A small masked image model, trained from scratch.
Data: trained on rendered scenes of toy objects such as cars, trees, mugs and chairs, 48750 training examples, 71.4 epochs.
Rows from block 7 of the encoder of a small masked image model, named by matrix and row number. Rows with one number belong to one neuron. Each number is 128 + 32 x the weight over its row's rms, rounded and kept within 0 to 255. All counts start at 0. Numbers have three digits each.
After each neuron's rows are labels from the 100 images, of 14848, where the neuron reaches its highest value: "patch colour" is the nearest of a few named colours to the mean colour under the peak; "strongest on" is what is common among them. Only what is clearly more common there than usual is listed. The data: rendered scenes of toy objects such as cars, trees, mugs and chairs. In brackets: how many of the 100, against the usual share in percent.
# fc1: MLP up (encoder.blocks.7.mlp.fc1.weight, 1152x384), inputs 0-95
# fc2: MLP down (encoder.blocks.7.mlp.fc2.weight, 384x1152, transposed), outputs 0-95

fc1.274:125157140101158141120159165119134137120081093134112148099090114143120122205088162158184094184124139117138183106132137110118188112108122111126129101104116142148159142132118082143116110137154141113093134066087146118140102129132152159183153132212123163145144094129174113136174142160136091131
fc2.274:172116111157129130149126143131112131162118120165130143103139126087104148065146115112161141174147074148149143134155081138131104088126106124169102118118153168130142126110116087167160150167174138131099083104105109085095130185086050108152113122107129103111102138164150147162128119094221113127
patch colour: pink (33 vs 12.6)
strongest on: flower (66 vs 6.6); largest object: flower (31 vs 2.6)

fc1.569:063109083113138084100089120122164141155099109198090154097121140116139115138145156096194103123114133148114091101189152137186110183125168144134130104136166110135165178110135115070156185134161086135041113149148154090093111169120172127103135135096092068137154182098133168143156105148110152122
fc2.569:160089182093149147151113172153137149086126133094110045111137087151092104156134139022131165073188179078141150143086148167111109115129120120134125143163218098156111143160124034152135165177163123097136185121208085067079139152106131139163168162165114134096118122158178133107120125128114149124
patch colour: brown (58 vs 24.5)
strongest on: chair (66 vs 6.4); largest object: chair (36 vs 2.7)

fc1.387:131178087115159128115110203192101073110150093154132104168199135146091157089164178115135150135130115165223135176136107095137154191094097126097099107120143139114107128103126139144134065078130152108150122136081132115140106107141146146131118108190109144150108103175097127133119166100162193196
fc2.387:206127121119139196137186172140083171162050139199114105105140130148126143132110126120115137101141101181184101162112127161171055068166102226162121108116188119139129129119139096161098136128117137117128117125110119062127107175105088124149100141123108086068134115176094182099088171101097108183
patch colour: black (48 vs 8.9)
strongest on: light from the left (71 vs 24.3); flower (46 vs 6.6); snowman (32 vs 6.9)

fc1.295:092125191110105131155171102126151128089142188105105102124155155161116114090129107150119157095165144115122146185107138134157163140110118089067088159088113149138169109118115165078139155108120125121133209124162137054186145057146158051119125111143157108092116128121093156173154131135117096087
fc2.295:136148072142137088083089099110095096136129092122156204131101122144111131162105133109141094126121141103129135116140124148080079123097094171176126104146155089135107145078106114153126094095120132093125122153106094224104126118133159196141108148145132146130182121143185109112118123159139156128
patch colour: grey (60 vs 22.2)
strongest on: bottle (32 vs 6.5)

fc1.550:170157103152048087133184156137104114112126087110157141142135131086146078067131143182108115138176171101118140112118106152177159163136177122132182115104171124175113086145161094097132132101204153172101123075152123125171102130077138127157142108175133195145106149120136148156070125166202175113
fc2.550:113128107111201105145094131100152109152115184089133126083121128144109132147092161099133127106086090104104151113161104111123124113100124139097138189175116119085162201106166127151106139086096079134175073138030136074084130170144163081071137133086137097083100151112078133133192149122133110079
patch colour: brown (59 vs 24.5)
strongest on: flower (67 vs 6.6); largest object: flower (31 vs 2.6)

fc1.761:165162175089132139140143068142168149173162123095133159084094088128101143113146156165078095148146111132153135120092111119098132109124106115097061109127104138116153098149153124137116054168113084141101118157113122148128129124126148134158093071073147114104137234177150182129098119107100115116
fc2.761:081116069165068103181137176096107105131094163126112082154115142134144075159107101084154180150098113101126143176156135100124098201163167128163197135120118131144123111113063132113149157104150140139161155138133102146167119130133113143127150168127141148128088105112062070168160111130179194115
patch colour: grey (49 vs 22.2)
strongest on: bottle (88 vs 6.5); largest object: bottle (49 vs 3.3)

fc1.266:213098168124115161142135102069170142133064170153202143087120126100090202129114100125129110109156137156101147145135088144077109165127130140174103145129114138133162099108143109163159103144127069138097166156105083113150144182093119163161129140125119125092124170174073163105129156156140167092
fc2.266:148133105111118142118152128095137169063125155142096095156124156123108094134119086155145131191127102180155133102160125127121128116139237125138118132094147077110144129146106133098149167098093152123133136085101127130208180110193166139129134159117149136126087137119164071126187126185099105138
patch colour: grey (54 vs 22.2)
strongest on: candle (35 vs 6.6); flower (34 vs 6.6)

fc1.355:154140113152120066152136055061167090156104168076112093132131098151117145132159125078099148081154134124058137125102168162157119063146146110144117103136117117139187163146147092136142163120051082137118169086136076104108086184097158101118128184104134146127130082139136182139129097085116105169
fc2.355:136139151133122163088080123169091082121199093095104156140147100129147158114091132126136077143108138123117142111149086101102221197173138100073138110151104155151126139116113124116098095148132120121132121224110150121149104150102092115153084092105166153151142065150177145104103127187138069103
patch colour: pink (36 vs 12.6)
strongest on: pine (29 vs 6.3)

fc1.55:084154112084127094069131124086177047133174179136142134147128127132144108168151098170120089127133082110141175107111130066116174154097142132109128130132134116155118108108146119156142097140069155170113137105125123124153103123131122122185109087084159079139158093113131142122091071041119153194
fc2.55:106093164170122143215168128124188128181143129115122138160073132139140097144145123163152137146146102127132173125074135135116142135143114147185128146107128168124145129104138136130119174152165109188109117084113103080133115179095113082106104127156155077125131230140094077117106101124162117094
patch colour: black (28 vs 8.9)
strongest on: tree (27 vs 6.4)

fc1.125:157091130170107166117128133137091070065153109143143091121129129121178129136123156169073092106111147175129134145123136126137139142139112129116132159128141134174127152157097110141079155110110118086191088120104139076081109123081202140199087174134095110109106124109142115158142136136150114139
fc2.125:125146135107138122110095105078133121119171056153078199147074177177137092191101081107158173192170134120160179082143049142126124131167081116120160121071098143135102165181175108143147215091151132167102103079108136133141133081106117141110139156093061133100089157120161224091092128135147188106
patch colour: black (29 vs 8.9)
strongest on: airplane (42 vs 6.6)

fc1.576:130098143110150108144126124189144117152129175098145135066130195101120122164172092118116145104174135148153062110142161103101125136173095121134089083117099058110114130103125120135073121104059190109107206085092167183161125120123155112154209168129132057079182186169108119093164125136119152131
fc2.576:180122125138147071126082151198132121130137148158149093100139143107146143121115159123107166179146124174152115102105131142136100109060137123171137164054146067139166110161110127164111096124177105139147092073105109171143143143096173125110117092113133165069123099100146150115175053085175101103
patch colour: brown (54 vs 24.5)
strongest on: trophy (100 vs 6.7); largest object: trophy (63 vs 3.3)

fc1.610:128140116149132107127114155120068140111090139154168127106153066157163133181122214139143148102156102147176136040149124126145171146130043098090115090139133087107082103155137111137138123133168164155148075082124148173142144096070100129165059145121128149111119128148130124165143026168085090104
fc2.610:148116148163173131205120149143100133109108123150157140131142118086129150119131156102167198118142145151103145165096137079099087063174104090104065115192156179122128145158125150162162075108184128132095057111109146139118106162131143045116079141142107169132132103096136107157140145156151150143
patch colour: white (26 vs 9.2)
strongest on: umbrella (71 vs 6.4); white object (38 vs 15.6); largest object: umbrella (38 vs 3.1)

fc1.689:076105109158099172136105101111114162137104084103103110169142158217156143093078125090113130129152072107099178105146179124071100146166101129105196153132107165137104174115119098093146190154167145134099089102173073097118161100167085118145111123123125200136093112113148134111106124147098084112
fc2.689:188178114088161093137087090181110084153150163141138187090119116144119098185155105123123092092115174129115086146130051111153113141118152115137063122096152065110166080146135143155094067090074124123141174111128154178157140128109197162135143134187115098075148151188127129128172117123190170133
patch colour: brown (50 vs 24.5)
strongest on: airplane (49 vs 6.6)

fc1.310:151131131157091093088132121202122109149130137162138143172108122047170058108077154142085104144110134157105176156078102086145065178137109155130116121135160100107109189090138119209099138101116092165105170130119103120212059129139144102122155137103122147128126174093139128131111112143126104098
fc2.310:140107097114151150110156160077091140137110111123160128097111151131090125064119126102203107160127110101175128040114084098205126146117096130117138124151170122129146090144160124170097200149104148110130073122120152169074112142125129152149072090138126139064111162153149065131080164091148134170
patch colour: grey (46 vs 22.2)
strongest on: ice cream (37 vs 6.7); trophy (33 vs 6.7)

fc1.428:146128127079115151112133121193120176116149155108084156194106088084139109169119123167109127189132087117105138077190128096147086157093118083133112145112197129162162119127188170142133089161062087149115135167127136111082091135109116096138108142118088134099155152161105146106096150166142109183
fc2.428:105101142161088122189097146143175099112089145126148161179202116133131084164052157083129086132090159061159078125107146158135193169150154123108139155145111124124157165140133090135126122172145172159111089138100108138166214098055127165068104200145141132071087213186087179150135137119109106115
patch colour: green (29 vs 6)
strongest on: candle (72 vs 6.6); largest object: candle (32 vs 2.7); rocket (28 vs 6.5)

fc1.620:084155128152098145159110100125107107086109175185145076102090065129184138096070117136109165077156123100172147144098160082123145124081115206119149127081179116118111149139130095091122103105098125159103151096115092187164144081184134119130118108132156122140194111082162105186072087178074181153
fc2.620:149129154171126084106134139182146132107134140097071101136152119129118130167166150125120150192122128125081110114214132145085105108136186097089092132132110154096130143115144139138103123149139125116143114129158245086106046146132130126125110106143140125130137106147143105133188151159163068075
patch colour: pink (31 vs 12.6)
strongest on: mushroom (52 vs 6.8); largest object: mushroom (51 vs 4.2)

fc1.385:120077071092123184128090130090148125166131160135093204181127116101150141115094152064146133125067131100175090072115106104154097132156144092110148121059133131133148092122168098086146101124132150112140177075132086163143109093124141100149087084090159150149119229136172040115142136124100085131
fc2.385:159081143102088044142138170190156166108199064139156107106169133115125133070165131131129169142141122121085098100128110158130130189126068125120203040152155107079147153146174184129082132111123118128150129136133095066138158135109076142152125141083129130077169113155110177116065124137127108160
patch colour: pink (30 vs 12.6)
strongest on: pine (55 vs 6.3); largest object: pine (33 vs 3.7)

fc1.63:148094125114136072127088141121124162123096111119120107120125109101194114140093113140093166101100128115071104099121106102183119058094183095117147094165174104053148157091200147138147120166070139110092175077080116162148091130128167126102121052103111094046081134123158115145135151126200110115
fc2.63:136176145118103100097127103161112092095142120124084122116110128174130136107141120121110060136138155154217114103105102139135140131165139118112160179095136060150140058140080081104180112098162105114185135129144105122169163158115094055122117107117063131121129057130118102086145151206147175151
patch colour: grey (52 vs 22.2)
strongest on: candle (42 vs 6.6); flower (31 vs 6.6); rocket (27 vs 6.5); largest object: candle (25 vs 2.7)

fc1.364:129076093186118172150191137064145163119110162170140125204112179126076158100117127133162110169078140138160152130097101154113133091109121144165122165124094176104118105166125144120107094115106121144163106140114121116146154141123134115140122120122167166156091131057182137115118103113165139143
fc2.364:154170162117139053125086090160158110148177082061109141084127128135161110127120129146143167133156097104163088101151106135173093157147106112039091122119190044104118128092094102158146137129090129107134158140165124083075087168113130169129108129144085083082154092136123095144173150127109109078
patch colour: brown (68 vs 24.5)
strongest on: flower (54 vs 6.6); largest object: flower (29 vs 2.6)

fc1.71:181124105077136156129141191123120142124132150127132172131089120058152118137104099154065134150160161158168051194163123134130118148125075129127125134150115057060128126118115192144088089136044118123136179113142107151033110126112136074074177210131080173107120090087193108110116157167163180176
fc2.71:101137151146070078147124133164181129136134126111097104102159179136142081103107128113154186165135100145118114127100122124172094125122121147083071146126090173136106103152150103134073119084117065106115103161103097055151143158101120130129089095113132144160114175172112113109160127043136097078
patch colour: brown (58 vs 24.5)
strongest on: ice cream (60 vs 6.7); largest object: ice cream (34 vs 2.9)

fc1.277:105088159091141100164136089137120098158167121132131138107075124091136095081107188160091190181144148176090153111129081109092169140091127166146051099101122165072127141118160095133149119132078110109151148168148135154189103117132070141108161155157129126075130147139099064103197127115119103121
fc2.277:101063094120124161137149176167114126106150122119147119157145137110093157196163114130192095055117197074162144139096118100165118101126109090099144146130138075102138116147147160157066197087120165111184068125111113104177181160075089125147114113081111165179120134144162128124085114133097156109
patch colour: grey (60 vs 22.2)
strongest on: flower (29 vs 6.6)

fc1.393:124094093127120163093177133100065088124223107120154122146117086132077181133094058131135089110203159156113126114098137148137128089129173111143080099102151148133183132157144133106155177109126098137161133127163147117101111161087130105119195140151132032143103092098093154110182130200080080114
fc2.393:141118087100100158098112111192162113127063153190111122122173113155134124203195109146138131168125161095176116117163099121114154082164221166148121111104121093092158151112078151142129100178155139140085084154148112118175129188107132172096151109120142107077095123113211081126173145196186084086
patch colour: pink (44 vs 12.6); white (38 vs 9.2)
strongest on: count: three (68 vs 32.9)

fc1.215:157168131126158119133154143141134141082105161091116121103151131145091093133096125121113145079140215189160176180087123146110087161085154112131137147141100107147064079149089119130158206087065112180098188156119159104168133113130107128199149121125141144105169041152072096187171102152139065139
fc2.215:100146164121153127128176117090159169129170121130102142137123110098104162101094156186108176186139120134144126122154108054144137091177104091153081125112135114142214177087163120204098091123179099139111105139088170161152144210133068061146123136100132088151070134080131102152130173145155142108
patch colour: white (62 vs 9.2); pink (31 vs 12.6)
strongest on: white object (53 vs 15.6); its colour: white (34 vs 8.5)

fc1.150:079128144129133126136106125110108136131081155129156183131128068118150123113110125178168159149093067175148169118149063156149105130113153129097063113111134121062163094126132145114136129112156172141180142128097087140156134161077144121137128085114147189187062098101102136128138115143085123115
fc2.150:185153101198104145108115112134169128187089117140119094106146127084139147123122136130095127135166111125134143106102109087128156154082103149174133129131132145121076151132135122138148068161139119124094070106120156110122099169123052171117157120165147077128136145132167141142127127175156152158
patch colour: pink (32 vs 12.6)
strongest on: ice cream (44 vs 6.7); pine (27 vs 6.3)

fc1.641:162139137087142099093080103136132112148144162074064155124154044127136128112103119078142113118156103142111084131109161168178074155119090125118104122130135076157087122117141118139124161101129069112138135154132063141100137161143082114115134136110159126132136191098108135120121105121116117158
fc2.641:134140140167111145166149125095148129126076120171177080112127204085145124197143164135126153146089170105153131110147106091055125134124138069162196107061125188066169126097145137160118089112140196128135114086121186175170117088077201113149105127144112131096119119133115088176130104072122132143
patch colour: brown (51 vs 24.5)
strongest on: arch (48 vs 6.6); ladder (47 vs 6.8); largest object: arch (40 vs 4.2)

fc1.445:144157128102152137160167153125148111166159112146177122173124127137144149185146088112178089112097114115103203120175169092058108121159106148173104158178111145080145123149157065158110119167114173171052084102093199153181103154150122130094103095095132134137153145166081151057104149115124149148
fc2.445:164161146135131158161160134163145138173203098097104134149131121125089076165144136133148147136123109109119116130187077146090120115166124160125093065105093083112072066112142165177130138167189077111129121152153120084070124145168069073148066138116091120160100161142146215149101104105101104129
patch colour: brown (61 vs 24.5)
strongest on: teapot (44 vs 6.4); snowman (41 vs 6.9); largest object: snowman (35 vs 4.2); largest object: teapot (27 vs 3.4)

fc1.686:093113115090167126115134129105086088120131155156123118108181144139151093101111135083182098147168146136135089112125139206118115179129148176098134127095083088126072149129154119111098171138123069123166170093181200131123144095136145076158122132122109143105127111108106120150106075130135130047
fc2.686:137134157109078160115145123158171157212168137104138110110088144119065160109206120139076170108147076106063167113125106116103110098113138159149160127162145079085154109123140133143163105083107125118125102103137130111147131154065048149052121028119077111125119177130157142160096146155076179134
patch colour: brown (68 vs 24.5)
strongest on: flower (100 vs 6.6); largest object: flower (47 vs 2.6)

fc1.143:114162066096125143130135160106101133140066107120103157144099104100155173127090098158091140088133133062165126118106139055165113158104065122193139163156119132145113145098118138174152124107204146127114150111108164198095105089161174118100097142118113218184149127147107109119147109116140063128
fc2.143:145080143126127075120127165138110115168127113072104086095150114126150126143151130113176188114083069115108152139139093141104097099187148079082128117108122161085135081117121096135131062196067080101117102109123125099136144188107135165126133082122098147100091157159137073144066176121150128128
patch colour: brown (56 vs 24.5)
strongest on: chair (35 vs 6.4); table (33 vs 6.8)

fc1.614:166110134117107162135114155102114126146163117144117113134115116146173148142101119163117077122103134128127140178127125152160171202125091189148146188035148124100073093103076072106145126131150105152153172108102056143083108074140103117144109150174134140125134148143137162176132174139111146100
fc2.614:119130201071116038136161182149177164129182123096152114114157144109046139116111126144157189149122122137085125081171090116153174090089198132145140146158122092134111119129097102119195164096141175097136137169137178069157217154152115146128129105135123113123101113117123130165098088091082155122
patch colour: brown (50 vs 24.5)
strongest on: ladder (100 vs 6.8); largest object: ladder (33 vs 2.3)

fc1.451:122119116047132096137145127159042120165113181154167132114060066127159130152098129153108089100159113202081053115176175095165127096133121099121127138141157137099115109092133185056118100136131149096170127118171121144153057145117177121222129094155139063151102152136083105139200092127138142096
fc2.451:180164123172126118178106112062148130109058109121128166187147174092131084214128124144121150122146077109190148132108159154101117136119067140133118154120162082124138189123160162112044146147104105200115086123054168047075109130135129148133104144189151139099158170139153109116137086108142111157
patch colour: grey (48 vs 22.2); pink (30 vs 12.6)
strongest on: umbrella (61 vs 6.4); largest object: umbrella (32 vs 3.1); ice cream (29 vs 6.7)

fc1.155:095105113110076147135120124100128170143166109156196158123091050132045170109125068138123070090135149113139102090109151115133132160119160185163088104150152072138161095149105132111168187150123108105148081157170162045065102144057153119066125124141140085120121119132099079126163131180057101130
fc2.155:062117095138096169117097092142091094179105116190135156177157165195114134139176095152157113170146138151138115120145118095137108114150208142111117072072148133104118156113126080155120137131122143153135080116183111127137106154135125168113202056207142140138096164139184118121163116186190127165
patch colour: white (32 vs 9.2)
strongest on: count: three (60 vs 32.9)